From a checkpoint of a small image embedding model: 32-pixel images, 40.2 epochs.
Rows from block 7, named by matrix and row number. Each number is 128 + 24 x the weight over its row's rms, rounded and kept within 0 to 255. All counts start at 0. Numbers have three digits each. After the name is the row's rms in percent of the matrix's.
# fc2: token-mixing MLP down (model.blocks.7.mixer.f.fc2.weight, 64x96), inputs 0-47
fc2.0 090:143138112130154087175141161131136120098082148104123096135138117182107125101154170102149112121092129170050105150154124136151085153108131131106146
fc2.1 082:113134120093159124148137164116126091084109145143098137154125150175113118124106168179103139103147103167119158121169132140146150141104115113104127
fc2.2 117:134136138085137117122151090098143120125143085124151123128157112152154133165147113106084101144107181137133163124120130143101129142113146148129123
fc2.3 092:133099130133120131183116125120120150127163138153111119120163089138163140108122106082133129147106125149110139164135151098143118122154095136147129
fc2.4 088:114117105061102085129095128115109134152140120134121097113157152151167088100080096139132141139132123128118149164141164122093133142131123107120108
fc2.5 089:104131129124088080144157117118122168094178094104115170086090130102144129136081116085139155131096132109142112108133188139128178173132120101103134
fc2.6 105:139112173109134159136189134159111143163098145109120121143145125146114185132099146069122117158096125098130128179097120121106116100152124170106105
fc2.7 093:105173141116120137143131123130152136133166158164132088101098102133137135127146128107168141122088131136099113160122115108132134144151168142150124
fc2.8 108:085115141129140142102101116176137149143163125202119153153154133156131110132109152114138129116126166106156112136101135125112121151151137112114107
fc2.9 106:116158126130115104129126147164087108107196087164148089137164101130139094140121157145173115112102155150074143141153136111117105140092153143097126
fc2.10 108:088120130139110141127123134150179117127113120156118174129152131167106136125157138109104127072149162161145113087103135122123138130105103112107189
fc2.11 108:107171136122126167126122092121170160137135124142155126107096130115109104128109149100087103111120143118109147170138132180167102136081079119121137
fc2.12 113:157117155132134104137096117162134154107157154143117177131102140137101141117118172151091128137138119134098115067153100132106147068092117135113131
fc2.13 119:124117120123093132107136135152120091139075101055149164108109129112137132143100150085124105176106168145122121134138137137148106139124100120103138
fc2.14 118:132107077133089117160091122127122154123171128112124126144084132129153119130123119124142134118092115144157099104082157115165118105138098113140148
fc2.15 090:141150138110140108141102164106106157120190142130125141109123131123155085112145103124177096106099133135120091134115124096158095116127126190126118
fc2.16 091:123145127110145121144121138135093125108144112131116141147163107122166151134120121084169115109090143169112121110130118149140138122106115155138159
fc2.17 100:157126135132163159140148129101122087144095116158133076140085110115152132181112164146098140112107119104145123115099122142155118138147168188119142
fc2.18 104:133133124133155121178169093103164134079121124118158141121105155142133126142138121115134152144106146139108110076105124152167137153088113135137171
fc2.19 088:124134154144115104103101168132136129189146083115139146157124106146122143113114146146118125077146122174136086069092101176139145152113144168145142
fc2.20 100:136142096129146116111122156083126147187118200151096099105132127090140113147117123141160158121134191128141139146122132152142122152142099142167134
fc2.21 119:126127122123134127140119220104115117123150110088086100077144137141083150132154114103115145100130088103123146137108139114109155123139144148111097
fc2.22 112:127171141130100106096116158136095100139105110188137086063152109116071098142105126137175134133120129075116133139166138122107126161112175135079097
fc2.23 095:101121136107153118171128085126138122144128116102128123140111135138145117149078113069137106164113123107128108154084146132128117161107113144137094
fc2.24 086:072123164108147086172121143143143133151087099139118146104163140150108123115096143119138152096183159124185102119083145132101136165116134139120113
fc2.25 096:149134151074149172162126160155136148129094112085131112125119135102126136152120144098118130100128148122110180146105094094154113129124123142077120
fc2.26 087:152135128088170131161121105146134149180132076136137090072155112148121127148089158132136115136136097124118182153114189100124117105127134120121128
fc2.27 079:124127130175149128169176126134094092128073135103128104123107141104110102125074142137114136133110098091141141173147147158143101143129157113133134
fc2.28 115:133109171098142153188129122187111139114143094153125120128102142163135135155150109101123114140119089155052155124131130080141104094089148175156108
fc2.29 090:164127171135115147102142093124126112119126110118157165165120089095144079169097133166101081117154106133118145068138105155137097145096120135134128
fc2.30 107:099144129123095107094105083134113141150115122114120127152128139111161089125135138148131061136136112172144136097050110141149116135143102148142179
fc2.31 094:146106154125155106143121146131136143110147094109082124128080159098098118137119165123071094127112125170145159115121118143108135121176092087118157
fc2.32 119:149136148113137078115156128128117143147127145134140112119167101188126150127130133137125145119127130140117156086104141144107166146146141099132142
fc2.33 103:126142122138127105118124125099135172084132128168144153137142155159077125119087139082113161092140166118134124150130176167171155126139113110130122
fc2.34 098:116096131117116099163137140175152125144135076115122147148137116142153142149129138155121134067126141135151115137107068139112158131102131168120122
fc2.35 096:116147119102154121114124122157073178157134105133148148099172148123138112135159131157094134100133100136142115130103171189172179107098124144135088
fc2.36 078:106121120137161130154139175137153169125142169173124137081107117138144112114111114131136107133137135108126114128146108134119111167183176148129114
fc2.37 097:126157151127160132083176130159111169154139121127118112131091113121091159115138130102165141130115126104149117176126113149167138154132135150164093
fc2.38 089:090096121130079117111170164133172102137164059139170126102124108145119155176098112129132182112148165125123134129141124143143139134104173137136099
fc2.39 111:128152146164130171126134149161153126142112109110144107127127072115151149141112139067127099111091119119108079146107126095173099117117142158123101
fc2.40 098:154111190098170108139171113144139161144084130108142123105133136157139151148123156110097117139137145165147150117091162094133134130148137136103123
fc2.41 082:142120154118114099126141124180128101134180061146137133065122102137118123108133153108115160105136120145123114093127163143147109118109156171078076
fc2.42 088:126139136168082140139146163152108112126124114176120151106122123108135098157142138145149173120129151096141139141135137143125137146091136157117136
fc2.43 114:155118119097138118137139139139144126163150126153087165162121091140154123136104119087121137094092130133135064139112124124179072156113132162130115
fc2.44 083:134148148155139128146120147125090180136153151071113120146101141143171124166186138135132099153116170158102149136157155162142083174150135138121115
fc2.45 115:115131080164126115151123118105132161096112152139130151117171142149173123166126093187127087150139095131116116137122110162116097150122118152086129
fc2.46 093:134147147143174106132056131125100138101127203143110141133130138140131098123126158142109101149075103120117148147133088153149120138139116118088125
fc2.47 094:156122132098173103145113117132103124133098138138130113106108121128108125123101128114109102166077121157142115067110121182093156142150120087137103
fc2.48 120:126121084110104155101160144153101121170128118158129169180125128189139130172135154116096162100120125096119101116094098143081133144105116139104129
fc2.49 089:107176129152169128128119161144144114091163084149166148131118129154114140126136081106112148125116162118129150110122127170126140142066097104111124
fc2.50 097:117135152117116117141148133138098121122088088173140132156146096114094100141157112170134129111146096130147131154139142136138106161058121131116107
fc2.51 101:101117184115136177125104136096140151149161095129134140109124122135109160111139143152106108101172119128140104086130087140097117096079132137124145
fc2.52 116:147149139079138110126122094125086145130145068099119157144141149105137129155099147123122102146144124108096141130126133096106088146115123109138115
fc2.53 097:158140119114139111140120118123151138147072128115151132135127119130083128148198105138107176147135172139093154137125159139123131131143164116160141
fc2.54 099:162120132106105123103134132141119125143123124094118097090143126132131115122101098115108108148110150188111120106129154146093153177132129112137094
fc2.55 088:134107150104126134113098097145135112133124111086136167171111145140160078202120141135105067121137141073118157062138122119144116162114108157126134
fc2.56 092:123131146112096121104132158166147140147169138154115100147123124102142118127135141131180115100066127148085145131126118102109120157094159088104086
fc2.57 094:122140115111126098155123118113134155130184109140091118119132124092124089143127090098185166137111162125122122118143100113115085148100129086101138
fc2.58 106:085105124082095114144147168151088127153121131140139141111135095144107086125145135157126155097113156077120129111055100147124105140133119139077161
fc2.59 099:132128114094138152141120156175132096139105130130131174140117115160096108132107146104140117127171147130091143123111121138141123142123100154153146
fc2.60 091:161131134127144111192114116143128120136131187159087172123124130141118132159136124133133106098123113157186125114149130151173135136165158131123128
fc2.61 100:140123153075141087105167132148107140118117130118106095100135129170129157129124117148103146132117109123135117128133143142137139170142124095099117
fc2.62 119:129150156118153128135082108155157124136138101126117067151144086147131142134143139096138121084140139126159084082090101149088138140156140113131115
fc2.63 105:128136101108097113103121139121150158168104120105144111117155141127136115117161151143127105131113145149117122099046071122106130116144104158127175